Rows from block 3, named by matrix and row number. Each number is 500 + 50 x the weight over the matrix's rms, rounded and kept within 0 to 999. All counts start at 0. Numbers have three digits each.
# pw1: token mixer expand (model.blocks.3.mixer.pw1.weight, 256x128), inputs 0-63
pw1.44:501506486523502447518510568533500485486512396474503491715513453472502712512476501506560498515491515521495496500499428503490495502517501501498498493513479506502463532531657499549503390496467550
pw1.45:536380502542678495498585500562498420492485510641500500704495501611499511465506507621556477492334646514500501527496472524512502498477475449577498519505481475522537493512497617498505510469507488
pw1.46:426699500459496486485460488493497481497502415511500493502502513512502494394498507524516523486454508518527510522456523488477497480524489527494479502477508499586494479533504524516461510532486421
pw1.47:502436491549471414512497500791499509498500455524498479524479544500555492472499503499570499484497453505460409498499475530476501512409460380521515626463500505505555612495432499515508421678394533
pw1.48:604502436505489605495504493501414514501508498498479493396481480449506462617551491508498493498491518481444488503527489489600501512460385467508487491609551491456500500512524682512523508506488499
pw1.49:500496496584490501501539473492533502473553498500484475509509502502390431464560404560590442483390500506506635490499488542497459493376522493488392491430490504557507621492495413496554507498568466
pw1.50:511489503507513500484549502533645512473561503434611476521506577339513501479512491503491528474536500397487497515550570512508569545492486501458529500506380623513515538571399592491491362539428589
pw1.51:495502496504500493529500503448492502514499497498500513503507545499517499498505509479509496481498537500428499535502499494502501503481465507500487491498506439499500508507511486501526498494500500
pw1.52:527593516498487394493422206503503556589498560518499541502503608496476377461508404476402542543538475423494496469502567477531513520525671568460605520431516472490495453479495626558440543602507529
pw1.53:503466526504529485489566503511508491507514512493518500656495504465516499504503365497476393491499504578489499510344513513496499511472510476553516613506505532498490500635511493499543490488493502
pw1.54:500499517513532512491496474504483524488506528565490493493500533509525504472513475504495518503478496503566504484484475505518509522526531503499489521501409504496476499500501523476494499458513505
pw1.55:501551468487500336518504512566555491502518429430644310442500497483508492653502504495505499500661508299521515541503471609503497552517485502511502535500497486522500427517518509508462486559490309
pw1.56:670509494511491595497501493497388610501507493543499506547420513442615603547501516499501497492518506391528506503505493500414512458493502367485500608518518527537529463593591498504403501501507493
pw1.57:504491488473486534499425641485500481590544493455452603527497399491726511503416577503494510553324437484427500512450532519659534502411493500431519531497344500438544500463420626499483517596615500
pw1.58:501499626502585587596493504435500505496498503465490489489501393471493373494507508497747596505477495455503426353508564421501301418494502451509504499711535475501497501487508946481569588579499477
pw1.59:486497522496483518525509488490500493480497498497497483502503526519488505491504489479509480503529497517491503528509485501501515504510533488498502522530485523509482517476486481517510485501495509
pw1.60:502494501499499500493508499502500500500497506514575507523484484499478440491512501512501497504506500493489502549503496518484511471491499437500498452498525503420517498503458497555507490448500521
pw1.61:381498503508476571490500498402505505280526526496503356397580498501496490492513449502596517498525496455121056540518500462499434493505335476510500443551480592259461499485494520476499499500514540
pw1.62:488488397511515510479330459506854524514503501496494468500499523508574504502474520505556502460501496461505496511495497503507465486500386495502520482517523505499538480524503468490488566504513486
pw1.63:496499501476511504519493540504499502513522503424459506500494500499490527577496511486526488465492498493505502487496505501499491505506488487573512487569492559555504536506434486503514494481510493
pw1.64:498478501536467502483505492467499457536497544486500495498513500491493488529501500489496491544508489540547410408513504500489446521487552518523467523498552524500500481514495499500469497499538502
pw1.66:519506503502500497510500494479510561486514486610504443501499493499500481399499450459388507519501614502459714459498514501503478557577450515504502510339498509510472499505541532522502642602480405
pw1.67:609507508498610510486571524478590908574513819474500503500498489505520500482606486522410629470353440569500508470499518516540574435496487492541467519499517624500489546473488504491318608673509511
pw1.68:479443584578449511501535506473489433411446462509519510509495350489499544491504503543489517470427499474415507186553484481392426501506493510500499445498503509474495509529497518499485506496512498
pw1.69:453692513527486470577577578496476563501496498520504396479480656498500509451472507503475502499480459500626497498503500443512479515448533518497492510499541488521481479460495497485466513444503425
pw1.70:486501560498525468472504500501533491505518501540549501495500490508463493383487508498499489500504500501503495488496500497508498500557574507492480504505444500473504495500499515509509523500503497
pw1.71:500537438498477500500496500499491406504496487507469499509508498500485494476499496500468509510411500498478504500486489501491508497467501500504468500499500528506502406503516493495497497499513499
pw1.72:720490527505514515494478505440448454500546509501491499473473506372535493489483496500501539484500510488499507507506459507486438504510592361522503528469446517499524485499496496491543506502601498
pw1.73:489571507511494503499503504252503395552514499501521488499502499472548470500491494532493394512504513505454587493492460443526426494365411498574495375496518518455528501491494502383499501641420504
pw1.74:375499465523500500500501472503504551440499502524340500490495353500506500507509506501500493439400510457519500500487486501497495474492500687500479461502386500513500496506504501503530495539496499
pw1.75:494506519482474482520464493475499505491528501645476387488529485498415434500467539494413497448528499427511486517486494518505505364522529501518470592528498507491570401527496514509523564506441470
pw1.76:505532508598500506491498494487503532507490500511532361498500519497520421683542503501549536327467511530449548502523716511525445490496502493512511418342475513517527493502549507490276413486485526
pw1.77:501500500500500499501498514494481500485500432500497521501503501507498496500492500509490470510532500498487499515501500524456501508500494500502448499497501499498499465500500489501499477500506501
pw1.78:504596471499477486498495495495511493499390510558496454491527465472498462499504487544491565504369492315435572507502524501505484521505444502618521511471422501516509495496508516428469510583545500
pw1.79:498479341500500501478499425500495501504501497504504501501509513500439487498499503500527500500500473500490496502500493500501504497502500499496500500493500494497486501501491502501500499499500510
pw1.80:501500500500500500499501500495500500501500503498500500478502503500500504500501497502498500501501498500492500503500500501500500500500500502499505500500500500500500521500501499501500499499492501
pw1.81:543490534519294555116477359551744498585480488501512561516478497521424507540663544411461525582476502527507521531499477557508501501463501561502550527518499500501483493486499492500468541496518341
pw1.82:421493413549523497352453371502529495500468507490537502500431499497482501500508502497488512458512444507486497402499498500499564488486502471442495499518521500500502495498481420527510511503504500
pw1.83:500417486501454526424447496498499500537500500481459500501488496499528527503501501495520483498521613502514497582543502521498433554505498520501371483481495473503478489500496493493500500495515501
pw1.84:525626515502501541493521552498492552586559530483499539504570487501500547498495571525479527571491488331441559502427486491499529511542527516498546447488499576352502497561472547500474501501522501
pw1.85:497503499442494497563505498497386535543197524563559573483490619345499637491497416500501508495457528562486499507489547494498500555521507504509504516483460500500499492507486398499649516539436502
pw1.86:585499509493497500481446499461505449442496534516503478536463472499497497501504511487519482526418520532557517495500491487495631672525526478497517468265429501534499447593386500527489368491542499
pw1.88:461493502505500521517538606452500521513416575566501497496525553465466499468499499490476501524496497521500474460494487499505478510511504502502549501443565518500485504475507477485488506491483495
pw1.89:470502501503479416525461494496646466497455511500499567383501504642501380502378597499506623485554542497499540484498453506486507501532580483499351524516501565512594584465488501504499512492498502
pw1.90:505532508499525494474557500491498502468495502497501513520497560496499481496499458527422501581466669396539484497499504498497518253493436500497546497537497480509469477587492520483487496558481501
pw1.91:515472469502495479504488498549505490505530482505501471496501497498533495484554519533552502500549500495495523497499489496494496506478499487502489500495523499509499490488501509498499528497499502
pw1.92:490498442394498512511502326493574530470501561513498510495490492506414503489454437492455597386394500492458498410499630560499391506605486552487494493405480494468500502468471711437441541985586494
pw1.93:459505496497495499475501498528500500503505499647401520394501501502403713402498454500556523494536484500511496503510502513504480501502468592475488492642473507475500549480488505521384495461504497
pw1.94:595509499528490504511465506506502501519508457501500493500428462486538494500500457510504501494498491544505496523495500512500482495500522502504495496455453523503521490510501502491500544539510234
pw1.95:489499466492484499500499492518498499497501497506456404507502498501495498480518502502370484469494505509500497489499505477500490499505516494487504503504444501502501501407498484501563504503501551
pw1.96:511429499516503540500494407633540514501531499452515601499500474537502664477500250476539492508501516519502506508500467504511490501499581402491492518509486496484495468604645482500501508500530499
pw1.97:497489400460494514494514496501499495613508497480494500492506544418497480494412495510507494494503505674504407461424498497493487515474563469579499495497494508542507497504454508466443502493537536
pw1.98:439534413504500498501485499529493484492501555541503502499519501491481517553501325495527503501469501501489503417503512499498502511496501546483496505586500518509500495500513502504493499394499535
pw1.99:461380505506471556461501484408342499517537626514445509487441288477495510600498595538495500473455485502479419485505490507504498509414502544544499489499382493498514593498482497571463479502518482
pw1.100:473477508570499493505523497502517500568492499485503459534519497454513514506499507501410496430500496496504469502490502476501459520541499421503534504481500621405460493502525498503502495477499475
pw1.101:505421461499357519491521472470489663686544603565470466508506503558503579493489624468500539447477460503530517359499499511497421289505436502663388595503501442492548394482448464490485552406331453
pw1.102:460499489505539506579498573495535299490451529499501503526547319521492479516497509518483549508494546514459492501493533494512504504545495516521523503544503480414501424418500620518512564543570443
pw1.103:494499497497505490504483501460527453500501467483510518498589522514499491514500516438520492502482488494522448506480428495497519517444479571526626472501504435452499457493502523474515445544530507
pw1.104:519397511572500465502499491468506497549459516476505498457479530488501494486503501510522506498518500507503542509501606499532489445528637502504351469567469507599503423486503488506492495501552474
pw1.105:460504499543473406504521557493491497521494508370404500318502495500504496499338497458471507504506484501530490495500490526492497446397487501527579479477570445611475502468527522425508481510478467
pw1.106:500496524417607522392495524464615452468549500542538511398491510495473710420507506391341594401574496507503452503422533509473528461559448500548464399491510530504566453504531496483471510552505500
pw1.108:477501502513500524523497516478490447528496486504529500500503611499487509500489502482507504500534496531500477465468500494505498551509510487463595567495506478497487503472531494501501500493505510
pw1.109:516560503538506528499489470493536475476502506608522484527475522446470523496548491493494478464495498503500512563436509527536467448504437565598500460424494504562472494513452509508499559506569473
pw1.110:498545480815472291515501434500515512557483507504476487660517615497534430493500467720591482492363461448537478468533517506479490486512500535485473525491501443477491502501506500511548416498504461
pw1.111:372503499508501447472528496516491504540522496493505500518557532505492448512504457503552482449462463513504423500499506552501498476501506382481483529673585515492465475498558519520480483487498609
pw1.112:568602479497498503495446501531624555497554513430510503553498469532568578805475461500434475460487565489500571532508646492501497511499408499501496609526353310522678532500474534569478500499612544
pw1.113:502503503500492503498526499497507506498501498496503512497500500503499506499503516500493500472501492501499502504510580499503515501494453538469484500500526506500506500488500614314499498675511539
pw1.114:508464484455500529495346492505496501469480497493512499500484496539510501485529501414491517520602471495555502478502502499500498501484509493505499505521501500472500477500519514538488499506487501
pw1.115:501504442500502501580488497478496517510492501490435497498431496495510522492506499492515510483696522558492490511562506486499503503515498502489498484515556498488498545504507502486521428505495520
pw1.116:491505485500464523499494493561557545461303501507431535499445499517503517460500557564533558495489451497505452602567505500501492500648571455476502509507480480452531503429497502471433500494514500
pw1.117:498391522615589479532509556503502409509522500547500534504642496497491500502502498502492490528393499570499501485494621502482498465505468499500512501503506499634515494497495494999496540506502579
pw1.118:480504501507530496486477515389499495515446490498482499491499500510459499509498508459501509503501503511510501487504494526499503499482500595509515501450513520518498500482498499499482506500499496
pw1.119:485496475477489490504483497493472499514403500512500499510515542491501491518498500518532563514560499502458501476517496501510656580530498504522490500567512500491500535421503498494498501499421499
pw1.120:528534498489502513469510558464507495493498489501491430510502501492480505766481497502490500509503529475523502447491495497479494500491496544506463449495540506497489494486495503497461393499500513
pw1.121:570421513544490496500497537418503481498499584498686437497382528504513552501489506503511613488561561515512689562538460506499541603476493471484553594459500459482502487504491501482447525499537499
pw1.122:498514494497496509501503517502505514584497497487493508506498497496575499495506498504507444503494504494494498499500507496516496506494507476491448499500517502509493498500482501506504497501511499
pw1.123:499496501525536465482503790496512433496461487555514535493500500500475499462461330500500501428484499652499503502438499530477435501443499484501539359484540515414431500503496495482491580500499500
pw1.124:565482495487513521492487409520418375500611487497523544510480552496436368382695496514535497495480444487479501499528501556490533501438500509500478460500552483498538542491500497495502499496540332
pw1.125:498490671494502500445499507507498497486499508454553508500507462486531501498443501514476499500531504539508419514512502530513482500523555523510516500500491492511406535498502456518490615500499496
pw1.126:479520494502515501542508497501514403493534446499605510496422474503450513614497518489503499508502501505508425575501495492529531508499510535460405509504486547510478464541479548551494587502506469
pw1.127:501564501495503491468501500422486496502523496372517492529538495517502491502501501489516479183512519549499495503498486504491493500484530598503479443496484512491466491495500497502498505500494482
pw1.128:481500499504500495508495501490502506507491502497500502501499500482498503526497516496502498507499472499508501499493500498503504502499501516502512488493515498509499503493505510500491521500492503
pw1.129:519545463536484501503528473495500543494419540615467478500548661521496482458518495511502486484467500489470565506492501537477499508502543513518483515427504540458474531421513524509511409478528527
pw1.130:490498490500512481493501507396502461520503495467490501528535527503479459500505529505453473507501504497500496504409553497499509500547528505492479501495519496492499541472501500479501497500494501
pw1.131:496499497502497497502501485490510501490510517499526506500499501489493492522504501489498502512495487501497498495541486500489497517499515502496497500502502500509500500496507508492488503499500533
pw1.132:483509534505511497499531473529525499458500531502532518526500551494497504497518495506539528509516497504503503496520502512504519494493485495502466447504421395527494470480505494501438473506492573
pw1.133:502500499501478507494544519497500500606494540499496494508611573514499498594516496517510500206477534498416626506487518500493384498496501455533500478494505527501440475505502484502505501495596469
pw1.134:511501529521525446525502503501554778518500495540478485566527495378617548504499502575469515418506494454519496411454553508521433481695432503523495473483505508565520513348520473492483500572517443
pw1.135:499502530496602497504337500546505505500504523500484495498405465500514443492428538501502497500486514500501487382523509497496433502487514506496507500506371503574506495508516487502523500498540491
pw1.136:500449205624477502500504362429525489535507501531514493483496492502501634536778500487593500355613352500469510578478499528501523550485502515478234545436508500472504497502511648539489500287477511
pw1.137:493525555406502443551501564499502334536470548508520473499519500411463470394532436491535500499272521540506486505502459502533446498466546501500395498385514506510450501453476507498493500491535507
pw1.138:500495423490546459511305501501515482487592502561471544460498514466502479500365500580500481567504392507555577443498612464511460261507495498534395503403495504549542468482488558665549499492459503
pw1.139:512473499504484444500501480491534478507512501501495497495505483505498519508528496486521500507494468518506384509403505499503469517528508522501531505487471510504477494501500499490547519500478474
pw1.140:496493513497498502500495496495401501495497510504486499643504719500510512527544498503496504511497501486500565497504518492500551738500484500595532500496495501468449502368499504528468528439499499
pw1.141:544458386506499508440320542485608485542479558494487539507489393495572497500490268575491500492508496512475523501483499480509548491502499501499499580508445502511500499482498466504510452545545486
pw1.142:475508497497500528570461498413515515517478500506500494270523493507483541497578513506506561486585210486525522494493580476622518485510488399500513541498515517442501475501468345555559499446387449
pw1.143:491497426495483496498453589499498506492499520454520547468482490473497481517484539518525506504593450511507502475497578481499490516474702494504484508488579522504502490519483465500479503381486605
pw1.144:504513505525504500492501499492577510495424537495478377458520496648409549494426505455483493496529388530501478500494503499507527613501502293472497478469504513468489484534446548503502501514519548
pw1.145:498499439514499525493501493501506508498518493495474503499526493500499498515553566499504497524498500488500503510488515499499525494554485527501499524461505500500399501500501524499493500481504480
pw1.146:498494500479500671482499530532501513507502491513525508493500476533483571450525502499524603529499499495517491504502521497506496499532499484512577487611500501501569497478496499524500496537496500
pw1.147:493500569677550389452494498501555430500535590498503493511498614839383489486501608338621508362484525516498564432580502507646558563508271500483496521333507467505488528525556502501488332499503414
pw1.148:500550562491495502525499521493487466499494463471466470528505493500568426548515378495453427496497667599622500476499572504492498491485473489498498511479515501501516488497500500523501483514491469
pw1.149:486489501542495512501500498513519501424501500498497500542492504504451500501419500544492502491501500490499497493496530510497502498171497557485515518508501500498500498500500497498501501588499507
pw1.150:556501508447495500539508493516435498500495499565508507519493519502499495510501517504490472498488516484475500512476499513496449493507490510388500511498501498500531489579508477496502515490497555
pw1.151:506500493502500505501500495500475500509488480487489501506503486502497509531503499493488499501537414501492501520495492490491496444534502498465501496499495500500494505543504489501551502501511500
pw1.152:496521354497449601498527591514508506517466502497499499509491436524525547501460496457500495471517534500516519683504564486486539461364432563501500540505482564540506502562500507504659498527543483
pw1.153:500525497429481484502501529441511684493439499488496480490606498499504505538493504486503498497491480481498499507567492971501500496520473501498499500571506494503493551493499687500489476471474492
pw1.154:501501557499505500506493506498511542501501502500500480515509500501572494503501543475503512481500476486464506498517490501501501505493498425479492514501500476496499500514501503503499561794533512
pw1.155:506424589499502442502551453543503441508503540503500514538501478494550494482449381603541492494535452524507499375500502508462498499582559551541489502500437491506502525601484471526524517511499552
pw1.156:475553503560523505508492502498544488495524524450581490484501464489500507544503532548527490479474496522501487468497503515526469495493504498494489472512500500510461481493443469488496497499536505
pw1.157:570542562506407498537565495496510495449523485432537458509508555482502501503640499567505508695507467492522541522526559506525467578458287500524517482487499501493520541557514403499514499438494493
pw1.158:507500482500490500471510454511495509490492537518503499532492456492510626501502399501503517480479547524434501525508518478483513484500511581499503505501433547500484517503512425504501500533507489
pw1.159:496485499496498500501495499476500487492501486500539496490503492500497501499506381499499486540499557570494462506500498500477467541532485458505501499514471534499415487508502499452431506496500554
pw1.160:501468538488499508479516499503496497498505502502506494481532504500477506539506511515497496502492507502500501506512494493496503501491503519498512500502497496496587505497501507502492548502493501
pw1.161:512529499491449512500501501500496506357497501506470505462500498572434405521497406508503509497481578500490502532501498509482529499476496496431500500539431499494597500553523500482469482502491486
pw1.162:361486501430495547467490458506498491488485490620561515498494485513501500483509532499498504501490493506407498500508505464531538516502521504501466501554498522466499514439564373510488492392500497
pw1.163:528511473489499484499495496351502479487481499500495493501435501496500500499493484512489487507427492527481510474505476499499526559560502488505500500514477498482479496504493500499510497554511474
pw1.164:493517497424500493506539494474503507597501518494475548493507513495537436602554501501522497569468478507538499481468507560501486501444501493528567504496517543498543483488500511506483524499496527
pw1.165:505484482496493502513501500488543496488500517494502480498479504448537547539504495499473498514614483508513504551517492505489497503507473456512500462542483499527493485492525501507453499506489485
pw1.166:486512497554486468503511638513494449560586512505512504507468436501502501477495492502509495465434536499498500491501499498636527476487500483493476500437477508473502508556490516538524508492719471
pw1.167:458454498409484451474500735399505501532521500468449605503497516355496505632493501498493527541473508481499501502505502357486497501516491498469507497531508479501492497473485503501501592578533502
pw1.168:520503510498529592498499444500503461502470500795539503505506522377499506636518496501512358516499498653527497398518409576450509578505498489613460668490103529438490489488504516499521502460500498
pw1.169:493499316497499494504504502524531499497498507497532516501478505488503520503514493497452500503502499509490494496491500497502499487529329494485508501639423494496490501467562429505500504541520488
pw1.170:497498500486496560474490448437470503468516443493500516496489503483500502517513499506496495512506500467456485498486499481511458502502484495500505394526501509504521500506501485473552502503461540
pw1.171:467459416532496481505529263497579555494497506501476535483500398497499550479503468499552435466506487484584490496612379487510529306506458474487495482551603440508506502515555529513425498498571487
pw1.172:499501502495501506505508499502505502500500502499498499502502500502500493500497500497497503500507498500503505497484501487498500500504512500499499502501495493501500499505504500500499499500500500
pw1.173:460497499502593495515481531466513534506465503503499500475475466501528503500480513531501524469479492522530520540522499500528587505584587490465510498509341469471502503515497481503551575398495503
pw1.174:500501517502499487495498496504518501496491501588502536500508509500473525525487507505492520527490479478502501503499542497497498512505583499499502451505460514502497497497511501492565495494438512
pw1.175:463600499624498615499559543288506495524483233469508518275492483491500500502498493499500510491708482587502491498498501498496366499432494402511505501485469527531499498497501495570501855501489509
pw1.176:485530511520418420419636494562500521453489487507515378402500499499506503511452501473576583504513473502461557480493566541496456498494494504601466507504517565530499507500545493502495443497498536
pw1.177:504500488436520511498314530501459502478555502501527498496508498512484517500500497496609546499499514502506512499495501496492509565507500423496475507730472507496512496500492523521545499495494507
pw1.178:532504485365499454485465505498504490501443477485514502500512495522497508504499584507468500509579548418527471498501522535485503483500568500490496463514500457500505501506498511483474516549557517
pw1.179:501476498558571488387476494504488473498468457490451520545531530502507485503499280501525500505526515480494542508500554500500555510483502500499498510571507502511494488500462536549511497483531508
pw1.180:505534498494508493481505464493503513509513511501495508506494501501494509517495494494499502489488492492496507500501500507485496489501517499512492473488490512504471515513490483472520509492495518
pw1.181:522484488498482486531492510499507496471509504497502505500460508500524531493500439509481500474493534476503487594428509503499502496527515501527493469498502505499526450535469500512525501493497528
pw1.182:500513484500550472484454500541507453496507506500527498508504461480505484527564486485497482490504420528553500490498499502427557498492497456497528418503505510445522505510485528504511490499518499
pw1.183:529484452501501526547503501508500455500500485522491459684515581560502497506541452403617484493489542676545519506510457478439502516433499408439503500527543510495480488483484252506501415500345578
pw1.184:512478549485513489472503515499577477496481379492497440495497500503519513365513414497494513476499505458500605508408491498493482475393539472500503465344519562502494496512494515461478468370601484
pw1.185:492497491495506492496513508500529494502555488498500504503467497502516500498489493500488497501492523469531435529499511504500548499548503515501497598507504501502503503537499508500581496472478497
pw1.186:495506513504503495499535518535511454519499549511485468499515500503525501465499543545545496478482495517497506500509516512483500492500524526489516500496506619503500567500724500498500497483502499
pw1.187:501504499493500504518497489478566514566477525534500471540474425498473498509496511497498500474550531515504503620571494577501536503483499509499447559493490509527515493501454497552545603517600489
pw1.188:472502504490500501443479498501496327513472508499500514499500536475497508374493387350500454488570628385508494423494462438448468493503460459505479499499504495654470497501083497518509501499575505
pw1.189:501501459465498599478501494357498502499506497495626500467579464488502411504575462489241548496516444498399502572378528520513503429484512441470443572537502539431506278515513495504504526559519474
pw1.190:502503500513500499501500311499482498502499497434497497494486495506461500517508500489505499503497502689523501512470569500494494500536426502525496509526500508355510489396453508497535498498493501
pw1.191:476508500499496569496521544538506534411501474472486476500500500493444500524476500447518495487539511494492531426531429523499505468509498516504495535498451512501498544514499501498407470499502500
pw1.192:498479499496483503498503461514496506500505490499500509500489490503470499505495444499502502499499475501500556504503502503503508498491496490500503508498480497500500501496519495505500480471494534
pw1.193:483501491500501487489499499503496539466502509502475500518487484490495508474497617495517515501425560383499526503500469487512474463460472488501468548501433526521539506500499516428508507511524500
pw1.194:504548501510454511486496475505512541492503510473512471583498513489552480510513426503306440489489501504494508531481648498548486503482501551467498470499545498503494514516500490506535479510495499
pw1.195:504508504514518505498493551494496524434500518530500498444499425490484581475519494504551526543412528497803499493486505500502475486544490497500585497566514674489505517462530557542488499499475543
pw1.196:553500517427485484499466498489519505494473494506492503384421543493407513397495413501509501498499490524490569498552457489496501504501499529494508393499501502491542511504497535502582498492431516
pw1.197:527482497503501500447531564500547499508494525498472500503528549530500463549510497458456484500500500489498512478500473502491581457498480499521495484512530506493496502506490500544493450500520498
pw1.198:489501493565629500470500500630439483555356528436511460478446500471479493498507500499551499488470499497499691485563325455518472357564517499496492499484474488526478509508566503421531587452530491
pw1.199:490515507549495469515500469535489403508510505502467454526469540498500498494540470491501498511524521525491486503389543509499549524472484500483511508512595527499496525501495492481505504508526488
pw1.200:542512458441504498500399438483497500541513477516549538487545579520495531210528390495507495518507464506517433539468546498502477484559446481503510501533446372497466484516526470514498478621495498
pw1.201:557503475528502469517481496458482501568528502499496496492507506447416504497505504491534519507518528503491529497499471493500504500282495473517388504500499628499492502498555497589440466500511511
pw1.202:495498501507506472495446237501547513503497493502492518428464505500480491520490544643501487409503470502493485530502345507505674514485492518502473470492539455500512489501518504514531523499515483
pw1.203:519511466501498504485502496506498497506477494509534501489510531501517510510515503499506499506501503522491469572517479502505497496456542500504488515479495494505497499502511547505463478507503512
pw1.204:435506518519501556452490497497474482493499504475493503497516486462498531533468477457488506480418496500504515501510475505514498505491574495470529478508473546493492519490504542412550499524502509
pw1.205:467503376495431542510617762478707515477489504466515504488500448533489113489459503475498502646765478499502495598499516503455482364488485498607489499450499558621473483530514628530503491632377512
pw1.206:500485515504500519501538504501501501499531499500503399506491503477500553508514603516499527500500501504469502539424553605505500500386507503501436509283496503497523456487495497388503502502503500
pw1.207:391560500494509493459427419501566432543487502443462509354500493532500526589475495503501534498409471499512414515410552506489413511500510489501494314500615468502488499513479411375512496558633500
pw1.208:499495468502483540499467446312382627503579495500499528507504436394513500333513492507535461510494505473581506513499496525483540432503501500495475513442432511501497521539478520497503501514500528
pw1.209:425534499512463521499633491427522499500552498501324549504499429517471438535500507498508518512498533499494545466489521466499464458524351501530715455468450457440514580499500426560558497564489499
pw1.210:460509528528508484498542536502507526487493477499495499554530492503560449485498500505464500554501501515500511487504505500507489513479566562506537528464500457490488505527497519443480497435514475
pw1.211:501500481516494493532470501501493501496499480506491505506477491500464501418484500498509509499542536514503500494516513489500496499507559504508500493512496505497502528500479503500506522568495491
pw1.212:495499465586507511502502579488499528495498499498471574488503479501485507508501508539523500498498503512504500500480543506501557433497485613500500507495432542514526501426549499492496500420456413
pw1.213:497499494537499482432499492492502498481501506501468488495501502500507467495489464502517665508497503505502497539501524438498507523483528477499499514499503501521500501511501482461442497494510519
pw1.214:529510410517449413374504495550501501436527375461497512518547502475429483528518499514395496429513521524488664334505506481471475500509539481562485501497491485566539494512547525498494502578492480
pw1.215:513482502500500509490512496500504531546433465532497500500488468461480500505494506490394658506496500501472526497498496502470501482507508498585462459428504497501503530491497438449512524488501491
pw1.216:530498502500544497461367489455500501490525488491490560559456378501511475502543646508529500453480486401462509480567543499545498527572494502511496504417512477501503497484500485499476474552584467
pw1.217:530487477527457486659453568434472546551537512481557484532503374501492568592442555500506529436482457649564536504535502499493506607498525502516499502498518502491594496491457504503507510498372619
pw1.218:377487573501533498538489384394543423504517515323514462500501575488449503466492333564467482529500377496388518508505498529496519540500498497446498486486498536501500491558527495514540334518515519
pw1.219:503520491491500494486499501500498526497491494503511503498502503491487506506508502497504515476431502492501500532485513501503511454490475523498488519509503503498488509518502492484501496468514500
pw1.220:515515537501486515494510515520495508491501481500486507518636525490498502499500501502494508501247501497507496511498421501499528498501507507513500493483510545500496499492501556505508410501500511
pw1.221:503472526507499499435521475487498513506498456501487466479514475503526465476500498501478436593476490606475546518519506498492507499527519447503487536499533508399499406534567298493494472472542563
pw1.222:490500505477500498452505505526491488504506483488519501548510529572483502500483491490530526448397499503476478504430477482496494491484542489500502493554443509433526536492500497497498505501538498
pw1.223:504488479523532482499498460489520620538428909499304491488515529510481444428473422421501523380402493493656509525496573594552498510573466448421480394504487582509568519277447497526551503547503476
pw1.224:494423502662519530499543494466502465502505477519543348562392529494504504501557469474501508505517492498451503406457501504503500532504500491504507521500477492470508512500532660500489500520467529
pw1.225:486314484501494512500696501506418493498562501498498553515512521500483482402524501516524492495499522499495504513497500509503541489500501532512508499511501522501502508500494500500496621505516512
pw1.226:485517453500481500500490509501311478496415511521500485502512666501498411518499493501564534487519462511489502500479499537552500816464502497511486501491500503500505604493483494507560493519512500
pw1.227:468654500517478462577513574506578498498501496511513512469465523482504550465501494558412497494451529506501501501479501449534516515524494492423496510472502501523501484494478457513592465511523490
pw1.228:548468499499521504520530485501443519499555568461504535498511523500466486520506500500500500502503501459508498477487491506516520500503489497500498500498500499522496522499547501500497500498498500
pw1.229:502479533503530587525500519499507399504505499494504498499503500510600495492468478586525485091536500508550506470537527485474509499503500502548555506504500415496503598502485503505488498500502501
pw1.230:484463448481484517189510508523536430437505496469495504492550532504509494549452500497450492470513531470483406568389532481465377505502556461488502575440505456486495490496759565487449398499534456
pw1.231:486509504493508525500534531377528503516499509502494501491503487521519435463496471493507498506486496526514467488476501504419496484502511471519512501454499500552470501497519451503681495500492479
pw1.232:583509455500501460511477486501488500495523500499505478500490513500518498505501420499518497501505475285499487577497494503506506496493580496500499501495487497509498488531496500530395502509559511
pw1.233:416484510494506562503503467560466478507500540516413526458482492514402504508493495521498476500425505491521513509501647493503497487507485494468671498494456492490482695383482516490362510534481478
pw1.234:537397499501498413497494509323562352501652666740506499600304576460509518525398474649500111531504520603496499481468503378631498500497512502489499298507463483500495527498495519335413505705507498
pw1.235:522506507505503500540515495496477577433502502486480513536499500480499502492544501503514456536496482492498499493497549504516495502493476478502500494453497501499494504497513499469502498478500500
pw1.236:188430466511501494505506488379516491507412486468503381509480357452657500462498497475497498508580480498504499466490499499515499575506483502487479486505492489472475489459450480502517514487499494
pw1.237:502493559515446499494448530448497527499507414502506501480500506492572574512469424504477497218560519591723486495498511500504487508269496520499511398497489483538449460492373472521498510508696460
pw1.238:319553468509499345406429501497537489496366492451469505501474513578499349467493491500542482523495558539435510357490861516499493500486534511500288454500511500472508515493510494551679494510483409
pw1.239:502502503508500500498497498506500496503497501488496452501508500494502498502501491507502506493501456543500528515489516500500503513463500474497500490501506499489499506500509499505500502500500500
pw1.240:411472485502503501500500501498633471492512501505499459500491509497472496492527296510500500561517528489484501467454500530498499511481484502522451497501485483494476493472550498465292474508563533
pw1.241:476410505436503515525497563536496503479521513608450496478548504506594519513479498521553516505475604498601391520474513492499453506501590518501465495457523504570510497443515525479512501339492541
pw1.242:519490505491475508501485519542531476503482551479450511510519494494518510531503500487485504365416460492505481560487821499537501507490462468500501485501497499436500365458503505512499495570500528
pw1.243:513560537486504404421600516486421409540558506485561456550501562499611491386469535586528515481499560545503487451517493438500441511497630455535502456495503423562521494493483509503515506486500497